config = dict(
    encoder_patch_size=[6, 6],
    decoder_norm='layernorm',
    decoder_qk_norm=True,
    lr=0.002,
    max_precond_dim=1024,
    grad_clip=5.0,
)
Rows from block 5 of the text decoder of a small image captioner, named by matrix and row number. Rows with one number belong to one neuron. Each number is 128 + 32 x the weight over its row's rms, rounded and kept within 0 to 255. All counts start at 0. Numbers have three digits each. After the name is the row's rms in percent of the matrix's.
After each neuron's rows are labels from the 100 texts, of 14976, where the neuron reaches its highest value: "tokens" is the input token at the peak. Only what is clearly more common there than usual is listed. The data: rendered dice on a table. In brackets: how many of the 100, against the usual share in percent.
# fc1: MLP up (decoder.blocks.5.mlp.fc1.weight, 1152x192), inputs 128-191
# fc2: MLP down (decoder.blocks.5.mlp.fc2.weight, 192x1152, transposed), outputs 128-191

fc1.245 093:127179159114119150108147145142120103131113203130102149142119086231093144101155166084180148150124136141162103118068122141134112160127131090173126127157153135093137132145151125136131109162108145
fc2.245 085:114077079145136102110086151098128143136137099067140132108088157055125101145140168165122085067162116138082081134195144115111110090089133125090103092097131125161073117161122118078124157086165082
tokens: " " (96 vs 18.2)

fc1.35 103:146087129163085138113176174117093148114120120127180067117137131109117120119054084136220162157107097107182090155052118143162141105118150148182117118120117121175112139120085161163124130109116069
fc2.35 091:150143125142150094129124130144173118126162094112080144146176108202131105137151183123146122137125115149062141151212144159128027132103113100110141093118162121135146080143175100088136111179166136
tokens: "a" (41 vs 6); "r" (17 vs 3.1)

fc1.196 074:147170122102191137147146154141126095125122133140156131125116148164153163098134171103170156119182150131116134132157114126112203118132140172135173148116136098101106112140092151116123123038108098
fc2.196 089:162106098143142143108112125129134187145108119111139148142112115089092164172131129187092134138087110154124143147163120120130076111150135077123069139137121135123168126144122115150156191186149096
tokens: "u" (69 vs 1.3); "o" (31 vs 6.6)

fc1.751 092:192150157134151134151149205133153151116135153146133088160104100104154151180110167073133142113127028150170107111120093083130111124097155126158132131071166158095111129041139169114136163143147140
fc2.751 098:096115129108122146093137085153166087153136089115149205090194155162091104115152137164144148105091206096090154149151137131127084114136095120104170053126093039159104072194170130114155090198116119
tokens: "g" (53 vs 4.7); " " (39 vs 18.2); "b" (8 vs 1)

fc1.672 084:108145079101085092164113105132110142091119128047074141133172148113133148168128178142156134133069088131157116118151160117184181112118168164179137151158154157075144134064141133158167172126157119
fc2.672 104:137095210156142130152100141116191102097162125180129125105097091172117070120163129114109129175183141132107113113086152158062081123101080137089115083108116132157109077178150134086108078151144100
tokens: "g" (46 vs 4.7); "a" (27 vs 6); "b" (17 vs 1); "l" (10 vs 1.9)

fc1.102 108:131083118119105122163099172108087121140098132073205095102134113130139120191180151153166124161110177123135133165174176107175203103143179170150166133123169102095160136071115088166082142172112138
fc2.102 120:136127132181157095181100067151165157079138106156133155121095149139108094095079128126113130133140097129166156130094156140083055131097080107077101094147116154216083080187130144091149076157168124
tokens: "r" (100 vs 3.1)

fc1.591 074:139094165128099108167148180158118103154090167135166086145108116053126127146118116184130100143111143145146098131104087133119068115126105109057133150120096196079154145128185099163172097142180157
fc2.591 089:117131099117131123097140113118161165075192109126099179108136185190174123089172133103114144082148110104144127138159157094164120127115147173162129125147130073133083083158093158078115139110104102
tokens: "l" (100 vs 1.9)

fc1.405 073:142119164131161159129140175124149084114136131123104121069115120137152079138141063114136126186147109131121135115115085076078218166100095161155170111103154093067137135161060109136133095155150128
fc2.405 081:124136069112118119132160100134075193122118144144174138183136125137105186109084183165146174083096137140110129177140122160160037090170142128125089172137145114192118117137177136142140142100103139
tokens: "s" (99 vs 4.4)

fc1.215 086:116107067141120091065121073117139065067148177095130137099172107135147125118126133161148159107145140136103150104074154057184192141179122135195118108093084151116212152133137141157138185105084128
fc2.215 084:124087125105079149178102186119137122186112128100072123149091121138144117151158126102130119137122165121180086184152146228043126107071082120070152144155188139139130094137085089100110093144163101
tokens: "w" (70 vs 5.3); "p" (29 vs 0.9)

fc1.26 101:151190116135156128065122217190066119162153108162128117122166095157102168120150110151153158137082178085107059127127174153149171113079089071118129151160141128139108121097084111082106122152167137
fc2.26 112:113104139164136125172144063109186127122106141099113165151108175100114131119109156105109093084153075121162151142127066122133057147154152153162128082111128125160129135184141155167160140105127147
tokens: "d" (97 vs 5.3)

fc1.594 099:159111025173126141053079155152102146156098114125149151119121093167069128160121135109208103159123142178159109099154114123166147145141108156167094151092134123125086132149096159148092132160116190
fc2.594 091:076118167109138105178183111138118141101138150122097145184103125096200122093179127164102132088106087103144139200095143152107067111119131146103167083168107098202133114101124116113059141129143105
tokens: "h" (100 vs 4.7)

fc1.358 107:111175119109100127115137136111119158099089083186183098148165139087111099144114065103154155074157122103113158113169130155072126148136133082146056138173087121097135145104090127128161167116142192
fc2.358 106:165148084124100117095127115064131120169165152138095065094071146072109158168123143167120134104131158166103127121162208128056153150104112109153122086120130139120150123121158135124090157098129164
tokens: "w" (79 vs 5.3); "t" (21 vs 1.9)

fc1.729 102:138145089099176147040149136188131101126151139156153156148115172205109125125161078117151116104105084084097100076152059129162198155204092103149139150204143196112149156128159178154085135112075097
fc2.729 101:131126143171132097094081114075183131152045156062098169162087109137163121091149178109125110119132142110129133146113197169134132139064131129131120079075067101114113131172133096117143137156201148
tokens: "g" (100 vs 4.7)

fc1.542 104:119132100075127130120161120110112162125126098175104134129155100087153161099109136143142120077175177141169116102147150128081101140184153123085121135163085181107142155131103121119129124116106131
fc2.542 084:127104126166098112128115120083174091119089091101150137153195049212189142151119108110110144114115124105066184106128189098090113061113117096120125186166127093133154153134128101063152204138184170
tokens: "d" (91 vs 5.3)

fc1.609 072:150139105089131168077166116176131171105174096124161150108110123187167120165161121182108108119110184108124141131090137182131148132164111096154135159119073186130182125151145135124123120112076120
fc2.609 086:103119132146112077112126114117117099158099178116088140138108127095095140074125130085143122123095087127153110173150135148162139108101141171117164096092156098131077144126113114119107117096203165
tokens: "o" (73 vs 6.6); "p" (22 vs 0.9)

fc1.283 089:191185137154145127110120120142176096156114144156136150133127114178099119097165126117168158160126107113192071087210094151155163128133154078110148155117150178104068184153134169154151168124127084
fc2.283 103:096101114107151137094102108079162172102086118121100141160087189129136169185124167125125141082135135164124118136163135108146088131140094121136093082144101127138186122137111071065094138134151135
tokens: "i" (100 vs 9.4)

fc1.238 094:201135105154172125147154099113179107123116156161172069110056103161113131180101140153116148152134134102117056153161137165122098130088119185075104131175113120097114025161153156186166145197140154
fc2.238 097:102122154118112118127132120186106144118104123059088188149157145077158160077129141119152141122092072153109212127114127102168153148141147064222121106098123137195106157130140088101078103072106103
tokens: "w" (93 vs 5.3)

fc1.467 089:145133109083185176086152140081161166117111142080197136055110159170096113153132046150187121132139101158151162118098080102144133136128148175132166130140118175088128110118095095135141143153088118
fc2.467 081:094083133165090107086139137180094080133145146180150154189143099161163170128155173113118128164143140143160118104130174112126088094120104072121130121119111099181143126152153134098097121145163124
tokens: "t" (96 vs 1.9)

fc1.574 093:168166134120178165120177103142136156125083118174180151206147150155143141125143068107134150087101092121172135062147095072128136186146124031100188156091133160081093144150111142143127184104112124
fc2.574 113:086130138131142087110069142090188127145120116085108128098114175164115149174159153134126136123132118140126119147141133124135086099140141152147077175171092100077164093139112113064135147148090112
tokens: "g" (69 vs 4.7)

fc1.625 085:202150075124120073079148152146141124196113114173149158073127068141102153101105161111179135098097124148156149120124125148105212092193106129126122089136121145143096126093087111138099123140151161
fc2.625 090:101119137146109145166105095135114120075139126072104104138079165140170089204131149168057128116125164121126103138124150109139094150074157152141110139081110084144165126143151180135120130136133122
tokens: "e" (98 vs 9.4)

fc1.757 088:051169091062116118135139126148129128151108134115145136104129135067064114095122117173146085105119161101165027154138111114148080066128127141125112108132116172140103116135124177171116175173146131
fc2.757 098:182126165146115141171097117081157097127147146112106106121132106176127086103112123119170101130146142128078184098062126114104150137107094103106166151111140169178151187122128096150085058091114150
tokens: "i" (72 vs 9.4)

fc1.691 120:135152119118094123213075138078119120117184171100221071136123099093155166160136122187145148145139148123105093133126134142120065134178124113118113166132122114144143152130128175128146105134113127
fc2.691 113:093143142135146135136146176137118113146151093067109150147093139192070123104145160158111082147136113135085097142127117096112134071089092098114127125141103168033148133107155122079121144098125127
tokens: "b" (100 vs 1)

fc1.487 091:147167154126130148105030173131142103170111165097173151123079158150116094162117120132149129095118089175117123136059071177080176159142149094136117090125152072098134121148106161134109130126118156
fc2.487 097:129096162175113118143186095141116102082150081141164119186125108134167184093178115102124185170166144159093102172174124069137107094126117180144109188091118141156108095147137106121136113100098127
tokens: "r" (83 vs 3.1)

fc1.195 114:085167091121158152144099136098135214082135135087123150114112154125154071131140103160071119064127178074121160148129158112096138128129121187121134131161118114141153138123087105138126109143164205
fc2.195 123:104107159107125143159131159157099089116126069111093076148119099151136136119151157107153102134149118134052137117115120112137139165141129116172075145119150168153118092129165114186147093065134117
tokens: "s" (87 vs 4.4); "w" (13 vs 5.3)

fc1.674 142:118120152111069112149112170152148136102108162156164133120138175139083095114144158148134149106122143182140143116162122153104087090155175102133171166106190165101101165143099111139087183070088131
fc2.674 104:148087130134121099113115126158185106111126163162124121174081189192100129083157185162172137106184149138110142169135119154062072109150150101094143155157140153107161076118135094153108137106127145
tokens: "a" (100 vs 6)

fc1.765 070:110175174178112165155159152093156144132144118151143136113175125138097099118176114175140119112074168101154068128141108182150128085117090130092134205152126116146153154141175110099177117077193090
fc2.765 086:137102097103159107100087103175134124083131146098101163090063165106140144113146160088157150174119064142157143150129142070150116162136157117143101020132090153159107136145126097082137098118109140
tokens: "p" (42 vs 0.9); "o" (37 vs 6.6); "r" (15 vs 3.1)

fc1.671 103:191087168102206184084175138139130153132101097133159090162128173129161132112163098094129113084105092149156144106155082093181166079167188055137135138129166176148156153112131162155123167117126109
fc2.671 113:144111169148117085073089082089164161157084111108073196129125144132116161119140157124115153103124133155157151153149153131156088144165102116089138065145100165087146129141119118112128108180135137
tokens: "b" (90 vs 1)

fc1.77 069:139179117130166130128117174098104185116139133116162133111159063137092153104119108166155125138076170127121150148064143166153204135181080110143146137143074121070111105143073186135171088101164142
fc2.77 074:141095169093122101116110090166169107103113147149133142086088147145153127138203171107074131155140064153133098137191115078118083116134146142112102107167104116205154123139194039073124189137120084
tokens: "l" (100 vs 1.9)

fc1.269 103:123153180129169142133075156154149110170126188084129119075129153115139087151184137195094102151157139121102091164088139104141100090108106175148155186091089147142155149154133124140169090140167131
fc2.269 108:111105141115153139169122159078102110064210109131111112151149140184159210142090152072098142115124136115117138043114119156160163131084135131126145120161164123110052107106147158085165138100105126
tokens: " " (82 vs 18.2); "p" (7 vs 0.9)

fc1.448 089:138070116151085162144118145153091125157066153129217080070096100119135096172166108130107089157168165114141142141125105100146198121152163129170145161052139096117157086146082119195156080070107061
fc2.448 091:123162138111139080108122112113143162080180123129087153197130120147145164081092128154105195100073101157159132140130125187127048142123092163110128113218134094131121192119132109064102177195134184
tokens: "w" (80 vs 5.3); "r" (20 vs 3.1)

fc1.303 106:117104126106093154160142162080125159120147098230091103072094101096140084149070148174114169115155135152096130159177161087097149095178137129101169152123122125134134099102118156139137126131146147
fc2.303 089:147125104129165077172131123119131175117083098094128104176134129153164203115087091121139092130142162105152139074161113101134085144133074103120100132107116104203110138181148181106190083171164115
tokens: "s" (100 vs 4.4)

fc1.109 107:161096165130120119144142108128135123153086112131108135163071085122075186169186136137065107101092125131093110098159105127156133153133127183159078118134094146121108092160151131127097148126246138
fc2.109 122:095129096134117139127094149143117149087142117166115114129151216137118082116077118153218183117172082125136159155085140106104114111106134068125121142161150130109152086134132130162159109128034086
tokens: "o" (78 vs 6.6); "u" (21 vs 1.3)

fc1.668 094:090167071138122084096154161101076101145116154163128097064116092094128083135182157215166135144067093158146110190073163110138154136107134141057103155119148095126151135126141120085171117138109108
fc2.668 102:118124114122098161107130144137130140105119142044088133197122079138133129099071082132165133090147133089121109121156117100178086072081146063148136122116089121158129149117109157146062160137215155
tokens: "a" (99 vs 6)

fc1.162 093:162120116197200145140182128096156100162122150097137179109080169177169137064172163115125137128153146110097121158135129147138136166094151142150141161183157159095068112110094093132121125156142120
fc2.162 099:112121141088087152124092135140124131078122081144104096174118097086141136205088141149143144145130122167126100076132116126125115102131155116147082129101099078157168130134143164120115120123079118
tokens: "u" (62 vs 1.3); "o" (37 vs 6.6)

fc1.712 107:190122088127129141124189104078140095105173104154079159104123087173132102137075145150161115150120059117133125170127119119143158195142089160183093126061131142150068137075189083139155167154095118
fc2.712 096:170116143191118128115050122135047157182084098138150139115130128166138148131122123183097187135126097114086096110166119162132153117061159155072120160137105111155084058158147156108138094224143111
tokens: "f" (96 vs 1.3)

fc1.695 112:070094154118110130161156079083114110128103173120120151132131082140101164169152156107148154164134165119106104045186147113084124082158095105076145144091110204149066207159084105119131175108129151
fc2.695 089:106101082160090105181101119105178078140114076141104177142171101162144149122117134125112142103055075122117176112194180098133045090122089119137163188160093152086159146155160079093190165100123132
tokens: "n" (94 vs 7.3)

fc1.569 101:092095110080156100141127091147157077121178108137110113075119166130156124148102097198093084115126141066168184149152133133106132105128147125051114200104155145100218154126164138156203104116163108
fc2.569 100:100107179155133136125125188121078132103099140094095082113082068184084145131096145137100123147125139197086126065119132153141126144139165124152204106156114136133112106132141140147076113075080151
tokens: "t" (100 vs 1.9)

fc1.709 097:153140167160108137163071128141085096163157178152106088077152142142087115169117154192133140127163089140107106124113106112146126214121147126108124161116195079136131084132137168091131117158146145
fc2.709 116:081078088115217181125175107142186156069153103090140144163086107091154156063163171122154098157108125147160106165128125101162133068106123168178136100162102151113094178143165074134162111166127122
tokens: "t" (100 vs 1.9)

fc1.23 113:115186133157106138129111156063068089097126089142120159123176173111130107171146178139160060164105179161149103155051156139134124148078091116158112121113131143096129175151140123116124180182140092
fc2.23 097:067141134189117126172131146108125170070153130137115145156146151084166104068218110131114120117148147200098200153090114087152059138121097119170129093106136131170133142118155117084116130105151083
tokens: "d" (97 vs 5.3)

fc1.165 074:179135111132173078141151106142160101183163131115141101114152133159128146062130129157141135145178141188135051209158173122101102109115156143135136138210130142125101103075130063136125127147196121
fc2.165 081:074124150088127185097109141160149138058104120151077108159089125077092153180087127120126162134074112109150171086089082112168138110148073154143145122069093153182160126179148176126099118124108127
tokens: "o" (100 vs 6.6)

fc1.613 095:145129082126114116085116178072144148100061175160168144164179099151091121140117121146147093141113118072153158128152097104182146123159118135120100144126098118124119119155104098119167157134190128
fc2.613 105:134065182093089171132161087100092086114108125099104054116076078097115140063141105090117121203122153122082201104118151100124101146099126141153167146143156145145162110123151110171040107123071112
tokens: "p" (92 vs 0.9)

fc1.131 117:148132139098089172119121181163178174110134079139154051083086135097144188200111174152134141104142141107126143114088090201124128110187151201167119163142125153107090129111113167120125134116138126
fc2.131 137:098187120130102137094154201137207199084104083124151126129076182144152118136090126157081126093068158092070135109078060138093078092092115139099128174109181131134103123129138135066174139130168143
tokens: "r" (29 vs 3.1); "e" (27 vs 9.4); "x" (26 vs 0.6); "o" (18 vs 6.6)

fc1.376 079:118106149128095065102094144119157124181154187110125112097159180076135129153100108155182136151128205115144151134073103115094161137154201135154152126143058109147075141154058147157171137164156106
fc2.376 090:113186090100155153157127127131125161071093076128147166124129127209105140132208159096067144149133069171099111145171156152170101125106039115132138157094164125099190068139189087093135155103116135
tokens: "<end>" (99 vs 1.9)

fc1.479 115:166115039181088110069088128141082100077113161152092109107117128111202154103113123217137164119112097150136121084141171143115180099192136158144184153119159127095144138125194143119122138141099163
fc2.479 086:134168123124161113159088110143146193096121080126085152137168088123096112077114136083113124102115118160087145084151109084096037141096094121175090136078120101121160075141161170182092163110131058
tokens: "e" (100 vs 9.4)

fc1.297 079:153215123149124121089145204157183109111083122142108117128153105096116125134134110131140181148121150114121141111101141110096114143146100188168103127136068184071107139087141109097105134178156145
fc2.297 083:093083124101167120119153112131097147138158161098131154167092099169109134076104157124109099055121097145188100151128120182183128113108116104125214110149111105185099106170147111147140122099174119
tokens: "n" (100 vs 7.3)

fc1.210 102:141106087152108086165103096119076133097114119175135117080161063135115117147071142190117137157137099110106058108128143127158193152155092152181080118100177122188064136129217150166162138135092150
fc2.210 089:144107152130158122102128154092117114155093116088090212158111161148206146153149173113159164103094124129134190146169105104157083138074116114121147142104132112168139068116123173082110134183195125
tokens: "f" (100 vs 1.3)

fc1.659 088:140152102171137084102108135151113092157151113137189158079097082118086092137120085102164159125102073125163107146105127140120211127151154095171056060105109089148148154118125230121118117140121169
fc2.659 078:160117133109118143134128069129157129134134119101076118178141140110111116130112164151155135113106126117116084145171166136111095126067071163090222103145151129166142109155116041143127150145159113
tokens: "r" (100 vs 3.1)

fc1.761 116:162071131137036147145158199154090137084079160201175118098118163118111128144087127148209057132109138132142132117151126183157085120104164109138146161096197127103113135130056132109108113177135064
fc2.761 099:150106086134141136135097139126155170131151134177125177096119131142079146138132083100119084128157186132113170127165105168180085163143094086157113127130158138139167135106085077110080062151171089
tokens: "l" (89 vs 1.9); "r" (11 vs 3.1)

fc1.189 100:120098124104105137146147118125143077158161148138044116113168136090157142157022161072111100073172102099116106146136099138141129155097143173096143168100183095136109110104176150106077165149162174
fc2.189 117:137088096105186127103133098132201166153090132068147179144102091114112123109130132177142125154069151145173117140099119114216154067126113154141148071158138096170125132087120079090143103165122119
tokens: "t" (100 vs 1.9)

fc1.255 096:176075132113142120117171131091189127093089107143180124096095192110145133144133116159122112068136046156158167141132107077076139108160206124129137130120162139100211132090110144130119103129119081
fc2.255 095:056143134123136129091100075147099121128172122091157151134170110132119117078120098134106131115111235150139129105054120188134109118106075096160168064132077117121117154141115100118090102102111177
tokens: "f" (92 vs 1.3)

fc1.755 104:148161100146137134133104093180137100176078160140151111080112114114114124128147157143150126158137106090131110122120133120160140117098179174167134174168125119077098132159096149109133175201181118
fc2.755 114:126093132147062121169099098071126096085139119171116137161074133168139113157092148175104178136105123127101134137096100091122164155144096052116127134118157128132104137078146158133084116055046155
tokens: "w" (96 vs 5.3)

fc1.187 094:151124078152168118173103149126152124133114146070152141105154069153128134116081110204151167140065131124136087170138160204132183084102061172139074118123110097144063151091169111165156072163155118
fc2.187 112:097092191113107125106148134148116124084131123198103122104049116118130133100170147052109138122132116094154149139083102083178110158144131105142140135124142185163158100133110131131067149117129178
tokens: "a" (40 vs 6); "w" (24 vs 5.3); "<end>" (22 vs 1.9); "p" (9 vs 0.9)

fc1.490 082:145143101133139094187159097166189116112135110115119097132140146119113121080077103165173103138081107085173096141100178148106144111174107162123096147142089195109108152110190152124109094164176099
fc2.490 085:093130161099136128082132154134103176087112160152123145134125089160142134191178135134101169123147158131126138150149127110184117126096118124175170123097135097186165114135118064133165162129105166
tokens: "<end>" (78 vs 1.9); "o" (22 vs 6.6)

fc1.747 138:075185190121121144186145079104090100121196121132143113106086106121157110195055114181104115157123190130085122153188144161149082142079115094096100114142161146125135121077128163134149101143116111
fc2.747 109:081128132102094146190135095129167150175162080064160110109149085118152093133123112188109171142167109137127070086172150098128051147101149117119150119131127106133113117116177120125162080119140146
tokens: "b" (96 vs 1)

fc1.122 097:104155109179188113079103109085171106139122169073126133135129139125153064140159160143119168107160144188123103133138125092049143128173103138163119115102067131122143105151128172142096161117109197
fc2.122 097:136112118095101113160192122165081134154134170165107154136130140132141207067108094117157104149144098110132125185133144184202132144096131083101135127129198147127124152125102068135117104163150086
tokens: "s" (87 vs 4.4)

fc1.409 104:184145110110121171118149098154110180106125131124151088102112126098123084153104105069158174114078136130138177195141135191080118157116150141172048145132129103116157138156132117173114133176149107
fc2.409 097:167054100146100126149064107041151132141125106114115081148110103160117177175132146188087083134153186153051121100158110108093162146119103110165103143123136136147191101114112109089115155165125148
tokens: " " (89 vs 18.2); "t" (11 vs 1.9)

fc1.723 082:131105093110144128149060175088180120067140163165125178121144136085066045205078150148134124127126151118162187135164115153159098088126083145120109165106089159130099078122102178150086154142157135
fc2.723 092:095123164117061124117174092178075114155144154096126095102106090163164194028198078112179108141139098145146116154112136120128146144127165124115147114159173168166111164135125054121168103109095181
tokens: "p" (100 vs 0.9)

fc1.373 088:172129142048105179164097150130108146166128157151145107147090171080138140123153193099080113131155200178075151090118055129147129054142165102130081166081132109146152037132067115105097144147173129
fc2.373 106:096064097179128147117142112113117107086095112102098098154079090151093165140114091138207123106145130083149087125132174131171123187171083155175155102126135145121144221159104172210108119091084102
tokens: " " (96 vs 18.2)

fc1.115 120:141151108100128075130143194104126202126100204155157132153164101109134141145127138099152138135115066099137078136119141131193171152136134138184133114099087153094080133136057140133127211194164159
fc2.115 093:141089133117091148125136063101127080090103050093097100110098122146069094107109127163124147215119162140135233118170181104100095102114084090083155156189100155153126119145171134077102099140071074
tokens: " " (100 vs 18.2)

fc1.326 084:102111139162108140124108067093079140076180166114176086088145129096043068115144174152109121146144134157123106175083152083162130173164105098179145133060096120121094097195071132174169093125144120
fc2.326 094:161140088116112066141123189094159135158114108106102149144096143163215163168106124076127129132080114097103128150171109126104093105083113151086094168159147131136152123106160142066097200136112074
tokens: "l" (100 vs 1.9)

fc1.654 088:117163153168154136044105094149189131195131156079102120122087103169148151112152130109105168157187126147159092164089154198098205146138111084100128137134129072054143136142086114146075107149118089
fc2.654 084:134087090098154112138134178148069127046111103162130136152107154124137095138123129131109107080102124129049120130138104037161124146136085175126120114078104190185113072106167155129144181105150148
tokens: "u" (69 vs 1.3)

fc1.489 104:122179132156110134134101111100092104140128171122105177083188150114130108236148192121126089161164169118109083137046140158133087140072079164133140147112125157095127161126159142115129162168130126
fc2.489 092:117109107172090054168144077116169153102118119103112131169138170092162098084177089116102136125116138169140172134075158080156087107117098110135169087116125176187117130089133110105154167087118086
tokens: "d" (44 vs 5.3); "p" (22 vs 0.9); "h" (19 vs 4.7); "s" (15 vs 4.4)

fc1.570 110:108165133188106162091091085150171157103101093124163138109168073098103108131173110135102111090152082088131108145123137148078133124083129143063137104124119061075103138084163160185115111140103092
fc2.570 099:147108155096148101102127157123122066115231050114132159149097186140083125129093108108152152081131120123087088081152108142170167095128097114152131132097139148145194165131182099107079140089141166
tokens: "h" (64 vs 4.7); "f" (16 vs 1.3); "<end>" (7 vs 1.9)

fc1.375 124:150129164145056121209137135109116134084130151150158119151115097069183166179082098199128110149112147111121090132147110145186095132139188090116117131123163098138090092092082140085137147192103071
fc2.375 096:126122158128125145158112126106156147165176114109125132107118127149103157128132110139126108161128187157090144138130130133200033154091124058109136145136121168069155094097133120066106064143107133
tokens: "b" (98 vs 1)

fc1.292 101:140170146163090143065113122121163176155097047129212093109167113169134121164132083047132125127139099152137113147113100147061127119180121164128104146096068147121116136107216160142097150102133155
fc2.292 096:122123111097149056131067102106161076151138119135084150139108184045133115117076167128153157096164155082174122162112187090099134149143046081142077094139045124143155136142093117126095095093129150
tokens: "f" (56 vs 1.3); "r" (44 vs 3.1)

fc1.630 130:092191136173104139133101150081097093087129078136120168132184149106116104153179179156161061163124175170142106161042137143131128161081105121152129113125124150103136178164144144084114157153118117
fc2.630 128:073148149173099107176113118090120166051143146115100150159156161073145098076209117125124120117116185189109182131048137101134069147113101113159126105118155138161107147109134144075100123098140110
tokens: "d" (55 vs 5.3); "s" (38 vs 4.4)

fc1.624 154:084120088163084091099111141139142182112128141155092207168193127140096091136110140120130120171123117156155109109096139141174110173114154152139120178138132144099096138096118189122053130154127072
fc2.624 103:171076102145082148129154170096137086122108084106116179151110137160154073092131120168122128135099136198064135125168107110165140138132162139126113114136175097192160089125178070144050161154128083
tokens: "w" (84 vs 5.3); "h" (14 vs 4.7)

fc1.589 097:114140079082130145110090121138137085170165174138114126097188114180132102146082092113166117140151179094121122119099133139127130065137111143135157128096170151102190160047134122125085126126118153
fc2.589 100:114103142129118077151148057072181183140106128081159156154113110066122145119082130165105130075108106095180129111142147119118091169068130182141121071077130062179120095124091112142151134156187122
tokens: "p" (100 vs 0.9)

fc1.692 094:173083104086126169132144145129117125183164105131160034116132132101147150116159151130131112120142158147095111145067127137149107083085178076214103149101182164138121055124109119093113134145136114
fc2.692 094:149116163159108117151094065120160145093077166115106140152157113134079100130101099136167156088163135173169158081133146132178088134153077090091154053113101094105132187124150156146139103124152117
tokens: " " (82 vs 18.2); "a" (17 vs 6)

fc1.378 108:110164116146076129131101140084122116102130157172117147116088048145096126198129160137096167179162124086094120133164167114185177134083161166115136139178116118087085101103072098105117142184203146
fc2.378 106:115175153132134046132100063129043188138093137115111134153160130129152097070095063156119161113133132195115162156153140133101081139170096032146108144090107142171150118169165148157171140084099148
tokens: "s" (94 vs 4.4)

fc1.167 121:118155146134128097091119099108078161147098194143151099156133139143090140116153148131136081109156120068160108108097135114158132137124119134152134161095141127092070088136108140109103170157168219
fc2.167 097:159101145107101140131177082092124106093131148030110084127117095123134159140121088138108128213161149092104211140111128109155081118098151151151139155153152134137120073122165108150095119137108102
tokens: "l" (100 vs 1.9)

fc1.66 105:106136124092103183173087151106101133130142140145121105114117090125137100136139140107139153160152185143096122100161133083150149080123167144128123146140169150114163082107077104111061189164195165
fc2.66 097:121124140161108092167125023161139186123086110096111127086104131150091115146057115161120147128112114126190189168172186117152117174145077073096126089101132105149133136185172156175186101084104125
tokens: "s" (99 vs 4.4)

fc1.551 123:101125114136121110120178139186096067181067146139163139184125209120140156098169125074113184117158140110158137066115114080120088144136136105100169158123192073143081072161099167145173108139124150
fc2.551 100:125132096166141064138088105115112159120115103084114104184156089132120109125147114118109147092082128112095130122132101125136042072076130107189162099071109058124144131176150132112098132191138103
tokens: " " (95 vs 18.2)

fc1.166 117:106116140133116143090121163144130153056169095138126183082137127129156114151161061116154068157094131128157145102094159158119175150120147143123073163110122170089157187086118099148155157072167086
fc2.166 101:151092151171154134158174105131137124137119158132099046224064218124114135156109205159087139101164122138157126101151123063106088179134128109126125103131115085151149095174148076108113112135165150
tokens: "d" (97 vs 5.3)

fc1.273 097:158079090160128119161113109120082159123070144154183110068116055154138133180114113173152133196094189132091076111150137113146203097154115201131078144101114129180111123102136108168042094163146117
fc2.273 105:119135122177123108179095156131109153117121146099113131208104137139133107108056118120114112109097082090149176178137136111158083167135139093124170120154163128192119109143141174121145101120146153
tokens: "f" (53 vs 1.3); "w" (15 vs 5.3)

fc1.366 115:165097102098132134137180149115108079119159143123183079105099091117120157105110152108206122128162121145197139146096133165119140140137183091159098102106185129123155138123169125136149096124169127
fc2.366 102:115099150148099174139109132122219150155082112083112137118106187114108080131158190166155114073145150109136089125185111126138083137109071096097106074161112121126130085161153098138121120133144061
tokens: "a" (100 vs 6)

fc1.495 082:088170120076142108090143116168142119101122137151140193123100072158166124113129162064137110070129119184148097140130139113109166135150164083084132148140086099141129141109128123092127172065168069
fc2.495 097:145094133176170140137114161113142171164121113098118108110141180104118156126148129175076171180101133133102123168181135129135110108120107100168087121135129135100175117109101154153141160196126115
tokens: "g" (55 vs 4.7); "a" (21 vs 6); "l" (19 vs 1.9)